Weights of a small image captioner.
Model: 64-pixel images, encoder arch vit, encoder activation gelu, encoder width 256, decoder norm layernorm.
Training: 4100 steps, batches of 256.
Data: 48750 training examples, 21.5 epochs.
Rows from block 2 of the image encoder of a small image captioner, named by matrix and row number. Rows with one number belong to one neuron. Each number is 500 + 50 x the weight over its row's rms, rounded and kept within 0 to 999. All counts start at 0. Numbers have three digits each.
After each neuron's rows are labels from the 100 images, of 14848, where the neuron reaches its highest value: "colour at peak" is the nearest of a few named colours to the mean colour under the peak; "top examples" is what is common among them. Only what is clearly more common there than usual is listed. The data: rendered scenes of toy objects such as cars, trees, mugs and chairs. In brackets: how many of the 100.
# fc1: MLP up (encoder.blocks.2.mlp.fc1.weight, 1024x256), inputs 0-255
# fc2: MLP down (encoder.blocks.2.mlp.fc2.weight, 256x1024, transposed), outputs 0-255

fc1.675:500500572500564474478500602500500496599500500500500500500500414449500500569525555500416494500533554422579586560563408500576500542500550500607584553500419528500500500417393500477585500579579500583538431500500500550555445500500526500582500500581562500500602460500575607450422500500562500598500467397506500452500500454500586459500598578500435454524461604500555549466422500500584605591500500500500500500409370500500593448500500484441500500427533500550531500472500500467500500500500500500500452500500467500435500500500500400500587546500462500579500584467500500500500549500550500500500500500500403500538500366500500451407558408500561418552534583500500500448500500444478500500500500500500546511441556500500500397413409500440555572453563431500470579553435417409500500500500400
fc2.675:500559534502624500500509463454471500521410500446529500500637500500384500435500500500500534500500481480476500500725500500500500500373500550521387396345294494500500445384483500445541482500547495506500377602500500500500500608476555500500550500500500500464468500575500523551533500529500500500496500342500500500500412469500500500500544556482500516463500500500500500500500500566500370500500500611500500500482492395540533500500500527500500500486350430537500598500500529429500500500532575500467500500500442500500500500500500472611500500561500537589500500500500500541396550500535500421467500500500500381500500446500500500569492433500500500500500500533420511500602500500500500500421500500443399500500496485500500500500500388564500459500663500458446500500500558500585500500500425
colour at peak: black (25)
top examples: umbrella (44)

fc1.722:500500438575460553500500450531454500443547545500440538423500591581500500500500429500438588500560500500500455575500517419500399555604457500566500439566448508500453500439500500500592472532573500500695568569500471583438537473445553500431552551442612462593500500580500431500500404500542500500416500500565500500548500416500500500509555500560458500500558401538383579500500500458413374500445500429588572500540500500523560427573563452500557500500538500500544540500573500500500417445444545552447529500500570500500500434426500591427500500579500500464500440567500500504533436480500500539462525556425449463550500565569500500556500536500576421500457500554500500500500500500567500500500436442578563500460472460500396500409424418500423433573581565451438540500500500456545500500500555
fc2.722:500449500369438469500500500481500620487500494500500459500500500500596500534598549500363430629500500408500479515500500500299503500386500547500523529500500500500500591500441369426500500500500579497500591552434534527500500552391544581500468461500500500420500500500563500482500431500500571500500463560500500500563500500613500516373411411425468500529500500435420500453500507500442500552577500500580427500500510440500500500500463500500413500505500500584500500500543561502500601448500420510617500437500500500497500395500500500500452500540344500599463500474500500500490421530537500500500528500415428529552500547500577500429535500571626500500500469500389584598500481547546428500500467500505500500454465500471443500515500500423453500500500545455572557390500500541558582513487500
colour at peak: pink (38)
top examples: red object (38)

fc1.246:538500500500500500500500531500653500500383569500500466500500500500582553573500500555500500500437500447500500420640500500559500345500458500500500500469539500500500500500409500461416500422519416435500539500500500500493551543531449623500500500557249525500462500500564500500473386532500500500517529398500500500500475398500500608603500543422533500376500500500500545500500500537500500421500500500587500500442500500500559500570533462590500541500450500584500597500565455500611500565430456527621500500519524537500500431500530500473473500500545500500500500500500535539516481500423392554500500429500500545416495500500500563500447532529437500393501500531500389504500500500426500500432500500500500500555534500425500459500430500500526500341500429444458500500527435355417579538518530
fc2.246:500424500682534468487500500500557526500500549500433500500325461500500500500500546500500500500605500500500430500577500465547500454500500500500500489482500500500500528500493500500261500500500544500521500500500500641500500500500500577500402500500379500500500500392517500576330576500500500500401500500500500477500500500556500500500500500500430500452587443500541500500500500500500439429456521531500500500500500587500500524500500609500500575500500500458500500671682346500599500500521500500500563500500500467500500500500500423574500500500570500500610644500500500441500500417500500435500500457500556500500500500500500500500501500526555500500348500500571500586500562500486500481541478500500500500500628394500500500500500500625423405500500571500540500500500532437433500500500522
colour at peak: grey (66)
top examples: white object (36); grey object (36); table (26)

fc1.506:558500500461429559500500437457579638570595428500454411500500500574500589500374500425435500500405556500540546500500437565500500500500571579500437500500475546552545500551547500591581500419421548500500450523442500424470534560500500500500500500500500433500442500534431498439574357500452410500500550500378500516560500455567500481410545578543540561532500407550371411500500576500500500442556536500500500446500541467500568587500558500471500500500425500418500500500500500500500566399551500470500500500585500500445500434431403596500419564500500500532569500500535510554438500532566500534500500500500500556546393405422500463500584500500444500418450429529560537444407441554500500500500500440500572500500536444500444500575563588500500500576580500571500500500576500417442451500500500
fc2.506:500600500525483464596551456500500500527500415500368421548500471500569500428541500448451500434526556562439556537558500500500500554568500528500514500500507500500528567500439418500419500500599500446427500449579500455500534570450519555534500471548500471575500500500500500537601575563551500500420422441500548408425500500577529429521500534500448517545509525484423500438547500464500422500389500418500436547560400540443500451565497500413556500500500446500410500486500545429500619449567557473634535430500500500553565421479484570543584464500379481464548422526500500421406468579585447513500560442581431541500411500500553500500546589549500571500558500500500594500500497577561500404500420500500500457500500500434430564500548438437451500429500459446500422563466500438500422500552500
colour at peak: brown (72); black (28)
top examples: yellow object (37)

fc1.52:500589493442500500500500500500500317500500528550420500500461500468500500500428543414453500500500533463585500500500444500500445500568556308621422500500439500530500494500500564500500608516436479500500500500588500500392422500500500500510500500470654500500500554500500548474500514500500500411500500500500500543500564500500500500542500550500466500499556500406456500409500393500500500500475500482429462272500500487525500500500500525500563500500500425590560429403500348500500500584500500500500500500500500387500500500500500589500510516500380500500558500446402380560500457371500500544500500572451480413500500448500500464350500500464500500561541500500459500449554417444500500419500500500500500500451499500500500396500500457430427470500478436465394500500405530500496416500538500
fc2.52:500535550421500491570500500485500569500500500500500459500500500438490471435594500500545500627500600500500499458500500572566500500402330452601622461579412500427500500503430388500500390430500494519438500500478500500500500472587500500500500584500500524458500450495494500500500500447565420387500500489500500500500414500500465500500500433504628575500500500500500577500566473500593500500500500500500500553500500560429500577500500570500485500500500527500500565500500706433500459594471396500503500500543500500500500537555427538465462496362622520500500421500395465512595418500500548607500500478489608425500314500500472647500500500500556591608500500500459500500500479500450572523526500500500500500605500500566579563500554500517472500500500483500500500500500500500510500500500500
colour at peak: pink (35)
top examples: purple object (41); its colour: purple (32)

fc1.276:500579557401542500500435500500500494500500600500444500500500500500460422500559426500552500563500546500500572438500452500500500500500428500500500444612500500500500500500470500500576527500500500500500566500500547406522500534500500428567500500500383454550500500636525633399448500375500500564500500341500404592500410516585432596500577543500500504567500500528500500500500432398567372424437524566500658500500500500507564500555500556599500500562500455500500500500500500326500500450500500570469500500455443560445500500541500500463419459500514535500500440500585399500500444447500423500417500344500500443500415500578475500452500432448500563558452429436500500500500555500413500500469500500500500483500500500527500500589541500458425500416500414500526551500514500508403443535500529
fc2.276:500500500500500500500500506529500500500500500500500500543466383552381500463597500612592500500500620500500500500500375500500517500374500550500500500427500521500475500392556590515396500500500500423459500500564500500500500500500500327500594550605419500500426500556500500500428500500514549500500500500500500500600440500500500500500500500614513500398500500500500420500369491500381500589500500522441555466460500500500576425500500500500500500500500449426500500500500500422500500402614452500500445500500500458500500565500500500500545500446506635355500412604500500500500500500451500500353472611581432529500500441500500498500505420451500426500500500492453500617414469500500426500500500516500616500431500588500591500500624500500500500558650500500500542502500466500500500500520415
colour at peak: grey (55)
top examples: white object (45)

fc1.764:337500378445458500367500500453588500500500500500500500561500500579500399500584500416423500393459500500500600500340500500544420500463500518500500500397568585441551423483500524606500398613500422599500500407339585390500435500374500500528425500499500500500574500381541500473500446406500500482500500500500500500455500500500393447410497410414566500500500500500500478541562500500500500500500500500500425500489500500424500500500417566500504500500500500471500545500500500518500500557418500500500457500467500500500500605445500562500500500500500500500547500500500603500500561403500500500500632500635500500500373500500500500500428439500500441500521408527500500500500500500500500677500445500500500500500491500500500500500437500500432500500500500500396547500565500500500500500500483
fc2.764:376328500347500543500587500500500500500500500635489500604500500530500500602413500500500487401500500500500546500448500500500500500440266479500563500500481537466500409500500500500500338500491500500500448567500500459500500555500603327500500493500500497481536414467500500500500500500500633500575547531500623513419500500500500500500586481500500463500500468500500570500397514500588495518500403500500572500465500500500587466458595500484500500492500500546500500445589500500513422500484444500395508551482500404441500575500500403465500462500657522500500564500399606500534500500500500500500453500500500500598500439456500500500500430500500500520500543500500500500517500467596500500462500487557435500529500500419500630500500500500500498500500505500568500500457500503524462500500652
colour at peak: green (25)
top examples: count: three (65); teal object (36); candle (29)

fc1.196:573500500537500500500398500463476597533509500500500500388601500500577500500406454500500590500604500500618465500500500447500500500486553461542500500500500500500500500500500589500500500500431472443500532439524527500495471500500500500500500500500500417500500440500395500500500519500500500500469500500446500544500500488500416500397406500500432412422500500464409500500500500500490459500500500423572500447415500500534500487500500497555500573500385577577384500500500500551500500500500531500500500500500500351518538500571500533500500600500311500429437500500500500500500500531457500500616540500500562500415500508500421440404535380500516500500500449432500500297500444500589489500376391500559323481500417378527500413500398500459399410500469500426500500500500500405500500500500500
fc2.196:474500539500500500403500529524500642500593592548709500431463500500500500556500500478500412500394500435500500500500500410504462356500267500500472500500457566500476500500500508500500500500500433500500515360421505500629500500500500441500500431500500500500523500500436500538462570500528500500412500446500522500500544500500500500500500500495471442523500578500500600511500500715434500495500427500500439483414569476528500459446500500500489500559580500475500500378500500500560500500500421476500500398500361498500500500461500500593500500500500553387500500494500567500500500500481500500547499500521472500375406500490500500500493500500415489350411500500500500500500500414436500569500500500500495550500508500520527500510500666500500500500461500500544567500500588506500500611500500
colour at peak: red (33)
top examples: red object (90); count: three (62); its colour: red (52)

fc1.558:500413536561371464430558500500432537500429500607491566373513500448500415480545437500500500500571545500500500568444566500601538523588500500536415483500439500500389500554500500595500552431500563500658500559411500450500534443500535500534409500549500500500467500551500500500448543558552444444566586500675500419425500549431500404500548500522500500429410558549500514500415500554589408500536500569414453410551500500500500500500437500500500574500387410500568500500472420492584500595500500464500447431500577408454500446467500500576500500500519500500500500500567389533569442500551461500557500504404500500544500551500500500500500538404500500543500435557549568500406500578500500500500500557453500451536522531500500500500402446456500500500500551557500547544500500500500566500430435
fc2.558:500568500441500430500584500474500500484500458500476500550522485500500526500572500500500562552500497500571500433624659558444532556395549596500451500422631500500500547500442556417418574500500565563432510511548500500550500500429463500500458500540500563393460500471466500500558500436500500611547500500561500500407490500500511456565562500500412500500411500500500594544500500563500593500507500500469571465590489540470500500583500463410500430500549500523468500607577551500500500500463560434557568547563561584592500547396500560500554500551500500570470405533403586570500468500412555500500516500500500455595500500500562500578500597558559500588441500548403500450427455526500469576500420426565500438559574580500583461545554500437464500463444555450500563431475500500500450500553500
colour at peak: pink (38)
top examples: blue object (44); purple object (37)

fc1.58:500500418500528580424457500473500500500500500500500500500500500500500532560370500500500448500500500406500500423586404500500551500500500500500420500500551419500475420441500500500450500581530570388400449410500594545401440455378428592582448500408500431500500449500424500610593500500529500449429519500482579579500500580500465500500436403500500545538434558449500500500500500500500500446500549500409500388500338500500500500500578582463500628439500500452500604500623383367500500476500500500445445485451452500591362409572500500500500500500500395500500558500500500500500547500500500422500540500500436500500500500500500539500469568500500537500464408500500530547508534500457500520562557500543569435500571500570500500418500500445500566500531425527500452424500527531439500584526500
fc2.58:500429500500500500500500500500526500500500500500500500645651500500500500500562638500500475500439500500500500571500500373438570569463369500488691433603500500500500335500480500500500544500582500500500500500500586559416386500500587500500500500703479500500379382525500442551444500603500500500377500500500500495579500500500500500500553500540401605500500567500500500500464455338547487506500500500469412567500500500500500500506500473500500403500500500500500418500500416500528500500503383500500551490500446500437474475560483500483500500500500525500500500500500500500500500500500500500395539500626500500455428500500597625500500500498500500504500472497483500500448446500500551500638500473500546500511560560567429500500500500500584457500500500403422579500532458514500500500500500
colour at peak: brown (67)
top examples: count: three (62); blue object (47); its colour: blue (25)

fc1.625:500500500482428452447500562500500408473593395500500559500500500467500468415500469541426500504500500500500409587500500417622578500500500590500500546425500449422573500439500500500618444500500472537500500500559472500461447615549564500500483500500448435394500500591613500551500500500500546500500442500500500500455405623598500500500500551500500429500453400500622500566500500445455500559500527500500500500500500599500446500581500500609500500533500598434500500450500562500500500500500570554549648529500500415458437500424403543500559500500541413500500500500500500373415433500423500435500500500526500500565500399500500547500458408434467500500432455500427549500598622582455573500500500500500397466500500500443500500500500500541500500500500500417392500449591500414446500500500395
fc2.625:571500524551500467500500536500500500494500566500500642500500500599500571562469500530500500500516500500500530500500500500500386500500500500542500500455390500500425500500596671500500500555662500500500500500500500500500500628481396566502500500500450500500500516500574500500500610434500500554500500500500500707500612515500434434500500500500500498500500473500500500461500488500604500398500500500500500284658500500566491623500584493451395553598500500453389500500500500500422444440500627519500500500517500500455500479500500562500500500572500500544355500607500500504500500500588500384500500500500500500451500500500500500500558500500544500500500500500500500500483500497500614365500482500407500500500500500546603500500500500500500500419500537444500623500500500398500500500500500
colour at peak: brown (79)
top examples: light from the right (51)

fc1.686:500500500500500500525500423569500369447435598601500500472500500500500500500500500500407500500586500500401500500427500500500500500500500500500500562614500500500500500500500500500573581600500475500500500500500579469560403500500500500500469500500412591551500500465500491500470500500577577429500542500385500500580589500500548575544428569500500590408500500500500500437500414477599500500500500568500378371500500485500500500567603500592500500500500500439500615500500442500613500500553500562441537513410500527500534500411500607464447500500500500591500598540470500500614384573500500471600500500500500378500500326500500437500500500500529407500500391463500500500500500545391500500490550436500389500529484426454500443500573549570500500500535500500500440540369500500570500407500500
fc2.686:530456500543426568500500642500522380429500500500500447500500579500430472528500599500500375583481500394572500392500500500421390500444500500500500500589373500500450543444423414500500530500627500433441500500500427500500500461500500500500474500500500591528448500500580558500500500462449500500603390583561507500500500500500508500500500500551553500500500500500557500500436517500514575465413500500500432500555503500416500500389362500500521539523554500500500500500500413440500618500500500500500500515486500453485547436444440423586500500456500427561500500500500617472593500557442452546500500500423624445500390500500351475453460634500500443500500486585500500466500552500573500421500513500539571500396500500500500500500500500500500500627413500433565500562500500456500500565500426
colour at peak: brown (60)
top examples: ice cream (28); hammer (25)

fc1.494:500500445540529500518373500423479500414500500500500517608500560500500500500538500452557475554500606596500500500500413500500500500500437500500360478600500500412533500500500444573500500521447500600500599547500592546433545500545500500594500500443500500500433500576500500375500418424388621533500500509500500500425500500572464500500550500389409414500500500500379500547440500500500584536500606500500500601397500500500522500500453500481424458500500500500500457500443500400591500500532500500500377500500500500500500500500500500500435586500500592414439500500500500500417500500500500500500500500500630682500500714609565500500541500500460500500552500500543428500500537468427500500500500428399500500500500500516500462500500500500410500500576500500500549437500568500500500397500500
fc2.494:487500500500500500496500500533589452537386433500507500467500432546589627500466460500442500500500451500441572500500500500500500599593500500374595604500537458500500500500561558500500500500441500500559500499570500560500378456678469500539407490500522470500553395568477500500586500558500500500474581500428511500430570500560577538500494468554500582439441565561518500500464577500500500523500500500500647500435500470558476452500500500500500500464552439500354500500345638458500500436500456472465500500500427546500500610443500500500500500500500512500511522500590500500500370437458500500500514500512409478381500500500483401500500500500500500500500500500500512479592500590500500535658500554466500500567500434500500443562500500500500500500452637547494577517564452525562500503474628
colour at peak: grey (49)
top examples: count: three (93); yellow object (55); purple object (46)

fc1.470:500545455500449443518500500513434373500500448500500500424500452500369500429500500500500566500500500516427500500581554431449449500523557500500401455500500500443500554414500500500500528500567451471667578599500505565618555500431522421547446512528407500500578500407430500442500316500502500582500419500500500500445500471466500500484436375500469556515500418500500500526534428500430347452500500548536500500445545500500525572500468550573500500457451542523441457385500431500500577601440500434500500500423435525443408500500562542520566500500499446500528580553489505478467500500589500500500500500500500549500548500424500500500514467437500500429457539500572540500554500517404421445375500500560467500514448500500420422527407500467565500500543401542540449436454542444540500500581537
fc2.470:592500617452579607500513500500441549500398554500500500432500483500500500539444500537500567500500462500500459500500500538500500571500500500500449523500500495500500574500500500489500570587500500481535500672500500441469641575534568500500507539500512529413582500500610500500451560425500500520581485500405606577515500500500602500505452500529439536500521461518498437500556431628500558515500500500541460500547482539574500500435441500398500500534502551471548500500500457454462453529619594500500500547513500442500571547500554500594500580530500504624508500500500540500574500428576558604500431500500510500448500457554489500378500500591581556500516630461402581500547500500431500462500500500500500554444438500630358500544500500530442402475395500568579500513541500585500508534556547
colour at peak: pink (31)
top examples: count: three (60); brown object (36); robot (26)

fc1.644:468500590500545500500485526406442500500500555429559542500500387594500431455407500447589409500500433500371500500500432500521440500414500500500429556500426500536500500500500570500576456431566530500500578500500562538573577500500543500473500399500500500500500561569500440500500500500430574500500417346370598425428535478500408480500539500419500555500493500500500500573454500415500426600500500522387500500500402404604432454500500500500500500500431500576500500505500500616500500376500484500555500500567609533500500439500500500567500588500555500500560500521543469500434559444455500442500500500500500650566500638500552500500500500500500521500500567515545500500558425500457500500500426410453500383410500500470500418500500398500423500500500500563500500528449500500436557500520500
fc2.644:500500500500569500500524500500500500500500426507357500540398500445477555452437528500423500500500619615458458500500500621500335500500505560500500500500500489519549500500533500559518411584500500472500500500500500600371500570658500500524500500500500454500465500500420419500571669500500497500500538500360585533500518500456571500606500500526620500562500500500411487472554555500500500457500500500500611463500605575517446500398404500500500576488489557500495500587447500500500500500500556431464500488500436500531500500500500520501520500544386500500500447578500500500500507500461447538500500500578500443396500500500500500500594500517465548495500524447500500500576525379527500500715500500445581500595369500500500437500507500536571500467500500538500565500500500500500591518556526
colour at peak: black (75)
top examples: black object (34)

fc1.684:500553500535442540528557426500550500412464500500476489500582458500451552500573500570500500500537577500500571570574566409555536469500587500500440500500500500571455411500442579589500573500500500500370500412401565543500432500500500547582452500414500423530547500573500615500573500446500270531500424513500546500500500500500530600500500500500545429500438564467533464419500573500437500564500500500500500500500500489669540500500445467500434559573435432500500460558601425422578500500447431429398561500500528439551500443429500562445441449489500500432500423544500500500500542460500500500632500472500432500500500500421500441604564550544447436500421500500500426482500521465533500500500533529500500500554500500470500414500548441577500500500500500584500500500434459500456582510464442
fc2.684:430533500451500476500465500471500501388500500467496450500592500530500501570578477563468500500621500500461570566465442486537569467446500569500542426544500500488459414500500500500450500500453500500500500500571500500500500500500457500557538559471500500500500435526500645407500500467500569500545466500500500450633427580437500455500391500500500500573441500456570500500518616500500489547500591550500532457555500450500566521580538537600486500535567566554443500622605533549439521523571445466410500500500429500500420450535500500427553500428687432461500500500500476420500500561500517420500558500460500492438500459618559500569500500500583542500500500476500434500425500500500547525366500453500728418436500455435500485587500500572500461569452465500556431530500500500550500500457500
colour at peak: grey (52)
top examples: ice cream (36); brown object (35)

fc1.641:500398559577636500393583433500500500540500500500554418427525500533593403500457420409500520500542500445500473606500500500475500563596556342548548500429620500500500500500500619598500500500520539500393500406431479500500450600500556500500500500443429448500500421500423500500500551500500552536469500401566500514566607500500500500500500500500422552500623500563500500446500500500500500500445500500500500500500376403500500537500500500500500521617500551474441553500500500533604500441401561500436400500523502500500416441500500500462500376472417536535472464549477500500500500500412417500500500500500500499454500500500571500500500500435541405500459500449422349500500528570500533440552500500500445500602500583433500500500570500500543500500551453500449500574500500465500500402586500
fc2.641:377397359567644500500434500500500616551500552500500444500500405500606481467500417422500468598570546404568548500500408483500561500500439539475574500460489489451442500500436500614409443500534500500500500427462536524411542500521559500457444500500413500599500500500605587500500543528419458500569500421500500500500431422500441500409500382488500475540576500522454500545560500500562486423428455426500500567571534454500500500472551470530500500500423500534580325571500500536500500500500563561489568558608500565442544500500500432514500517500619500410438500475527500458477500500500500500500534500552500500500419500433500500500500594459550448500500500547500500500500537412537500512519440425500359500440517548500500534421564567500570500500500500500500500448501460500432500485500553
colour at peak: grey (47)
top examples: white object (37)

fc1.162:557500557445546570525520532500500500437580452500500500500500500500500500495500444436581549500468447447464528452449527500500471500589500500500500500576550462550500415500500500500467562500423445388347500427369500547500568532500430500500500415500430546428562500500445500533563500446427397500500573433500500500500369500534500500500500470518549576500568435500406500500413500459500557559553365555398440544500405573634500439563590516500500590557475535573500478547569500500500441441542409432500549410500500551472500439500500558500458548448410500500570500500579495600609554500561530500554455468500431500500358500500500541500548527500426500441500500458554569434445500500500351438500535561459533508448500500500500449450500444557552500467566539450500442500500443537538500502500500
fc2.162:500558500549500415500464591500468500455430534465374500532482500443462627425564470459500500437458500500470500545526359500500539550500500558506500443500460500415500500603557500500412500500572609500500517399557370500546543547402500500457500500406500545488412468500500404523500423500554500500500398413455421449543519552500500500561415481457544500461500420559500534398500500500465397463404500500424500552467500500500557482487569562529500444500457456458476500611500578599448500500432563562582424500528562527458500500500557500415563500465500500449500500500452500500537500529500500500487479436540518380432500500513429367589565500590530438500428460555585494500539500539500420500457412535479530529530500500445619500500500500573566500500559500441426553556428549527473470500456500
colour at peak: brown (66)
top examples: count: three (63); green object (35)

fc1.55:500562552582417544500579500483567500458500500471461500591500464450500561500500500582500402418500408468500406500500556562601457444413621477500423500500500550500553370500531413500384500500500436500503582557500461434500435513386442461560539476578357474500565450450451500472438500500423500418567500500500401451558500500387500500500432449567500440500500500500500571589565500565566419500432500500460431595554500500500500442500540543537579434500549500500500500500446408500524500500500500462500500500500436473500500500500500500500469500500500500422500535500500500500600500434500457500596500500500500500500456398547500581500500563452439592500500424589543554603500552500467500570500500471500500594385443408472517431541592424500500428500554421545500444565500419500537500571500500
fc2.55:500483500500422500500572500543500444576500500500500560422500500380500597500500494534555500427500490500500500538500627523500500564500500500500500500581384531567500500500580500500500405500606445500541562581500500522500500500500545500500459572500491432500500438483500500500500500614464552500629441462500500598500586587500500500500500500635500500500530585500582521622414454539500500599572500567500500572530500579613444576500463500507588549500500500500616500500509560500459588500500415419334467500606526532500500500500620574580410446422500500623500500608455474500424500449500500500500500500505500500500500433444367500500611500444563416500521500508432523497500500500500500500500521555500500457500434500500586593470361500536500500500526500427500500500500506500500477500500565
colour at peak: grey (53)
top examples: hammer (44)

fc1.189:500500568500572442500500500500445538560500500427458500500517412445500500453571426410500500500436423400568500532500431553500500500684519548452450500564596500445500411500451464500500448404441449439441431550449500431500465559500500538500500416500527453500559500500452500500445500539568500480564500500626500447586636500523500500500500500428500500500500500581500445500462539458500500424449537470413500500416568448500500582412450452500411534570533500426414461567500575415655416500500455446392500399500500500464368464500509549548586542500458569422500500500500500500500427500432464435500500424435543500445443500554500500500500500460442500422500578566500500500445500549539521440449450429500537457500500500440500586423547500586500500500442542422557575500500443500500459500500500
fc2.189:500500500615500415500500500468500604610500565429610500431500450500575500500500500518500500500599529370451487407398448411425500453500500500500500278500500539500413500500500500500460530500500500603564457500412500500500510500504500500500460500500500374552540500432500500500500530500475488495523506412558500500500500500416399461500566500641556454429569621482500500486500500500500500500463507500500429480489356558575500434500500530504500500457500433379500500500500568644471500500442500500401571467592483488500458500527418500500493461500500500441495443552500500546500500456420500454500500500500653409500439500500382507500415500448500552480399397500500500493500500500500603538463442500572500500557500530500541500500469500539527563500469431544500583500554500500479500597513500
colour at peak: grey (53)
top examples: hammer (37)

fc1.57:500500500603541542500578500547461552500500500442473444437500500451500552466500586500545569500426500576500500500500500500500500500573560412500500579500500500568500570500421450551564500556500526404500444500500568460500427581500548416429472582426419450443538426426500500408430500500455543500432500500408559500463554500458500500500544500500500536500500500598500500572500395465554397500500500541359562500500522500442542500528629500602459500618500534500530626536614589559432471500500500543500500500500500532500500500605500469500540438419421412500429537433500500500389500500500543500500500585500500500534500558594500500500569447586458500500500424500500527500500500428441500500453450450604500500424570500577557413549560554405500500401466558500438458452500599500564443439500428
fc2.57:500463500581500500500649557500542575433500500524380500497500495500500500500539529500500500500500500423470500500500500500465504389500500500500367500500500504437500500546500565542500500445500405414500572500572500500384500569500500439500548421500611500500500500476500544500500500500580430500500554546504500500500500548543500491500646500500500464512554477440500500521412500500556500434586551423555443500570500418556500540500448500500541552500500500500500500500500518336500500500500430500572500597617482530500500592563438547500500355631500500500500449500470421474500526500412500484626500500500526500500500422482500627649500542500461557522482500540500500500500500500500420500632500623571460449547620566446500500546500500500442616583554500556566618433500500500582500500500500
colour at peak: green (31)
top examples: count: three (65); grey object (34)

fc1.299:500568559500500412500500500500430500500500500553500407500500423422427500599500500538500411500500500500500414500500500500500444500577500500500500522500500500500500421500423500500500500475522569500500500500500500438500485500500424500500472500534500405500500560500537457574592500500459500447381449392434500548393500500500474623500500500500500416553482448500500477500461500547500500500500643500473315500500286500500432500500563562469500500500500409500500565500500392437500565500469500500614500500500500500532500459415529500625391500580359500500500500575344500500463545500500484470500500500500478500436362350500400500337500500500500505500500500410500500500500402582381500500500500476471500500543500513500500500559429500441500500500567500500500525414500533500474500500500500
fc2.299:500540500560500500595500638558527579500401452500515409500560500500401633522438498540500500533500575500435542500427593500500437500542560500602498531484500481420536561586500457565547500500500422466431433575500500500484556500585475540500550565500500568500580500500500414500573500500500500500500500462484451566500500491421500500500575500614590483481500449463427500569568489500550571486577448500500466500500500500520572432500542500407500348479500500548548367500500561500540500515500427445500500536578500447500500465500500549423500562422500564500504500561500383498500500538414500500384500510500500500500322466392465500500500500505500597619500516500500500500539368500500500548500435500493465500535500510516500619549500500550500500500590572500500454514500605363500563500499500
colour at peak: black (72)
top examples: count: three (71); black object (62); its colour: black (32)

fc1.456:500490500500500500505532500481500653446500500500611491500500623500500500575500611500500500500488500500576622494500458547500500500552500500586417612500500500598420500500500500435500500500537500723659588500500500500500430385500413500405500444500500500417500436500491500409500448327459500564500500500500500500500500563500500500500500480500500500500591502410516606500500500469500500445500446564500500600500500500352470449388500500605528500500408500500500499500435471500500500500440537500439500437500500500394500453485500500579378545500500500543590470500500500500406500573502500500500500500432500500500500500500500702500416500478460500500500500453557542414500525500500500564455500433500500500437500529402500500500500458500500500500500477446545500402500596500500500500500500
fc2.456:500500500500468500609500567536448500463500500545500500500489601500460500454477506500500500584435619500449587476500674513471430500507485500500571377500502478374437576525500500573500500546577500461500560500540500500479500500500520399591500458500603512500552446377503500551500573427500553500500500500500500500500583411500500500665408500579596580562440500500552500500497609701500480500542500508426503444507507500500559500500500500500500618500449548500579500500595500500449500554432500455487449500497527553500615515500500430500564500457505500586529545500559415520458470500599500550500500500500500434500500500504500513500500473413500500500500500500454500500548500500500500586500460461500589507500465473500500682549500560500450418504599500500521500576576500500519500500602395
colour at peak: black (58)
top examples: count: three (75); light from behind the scene (50)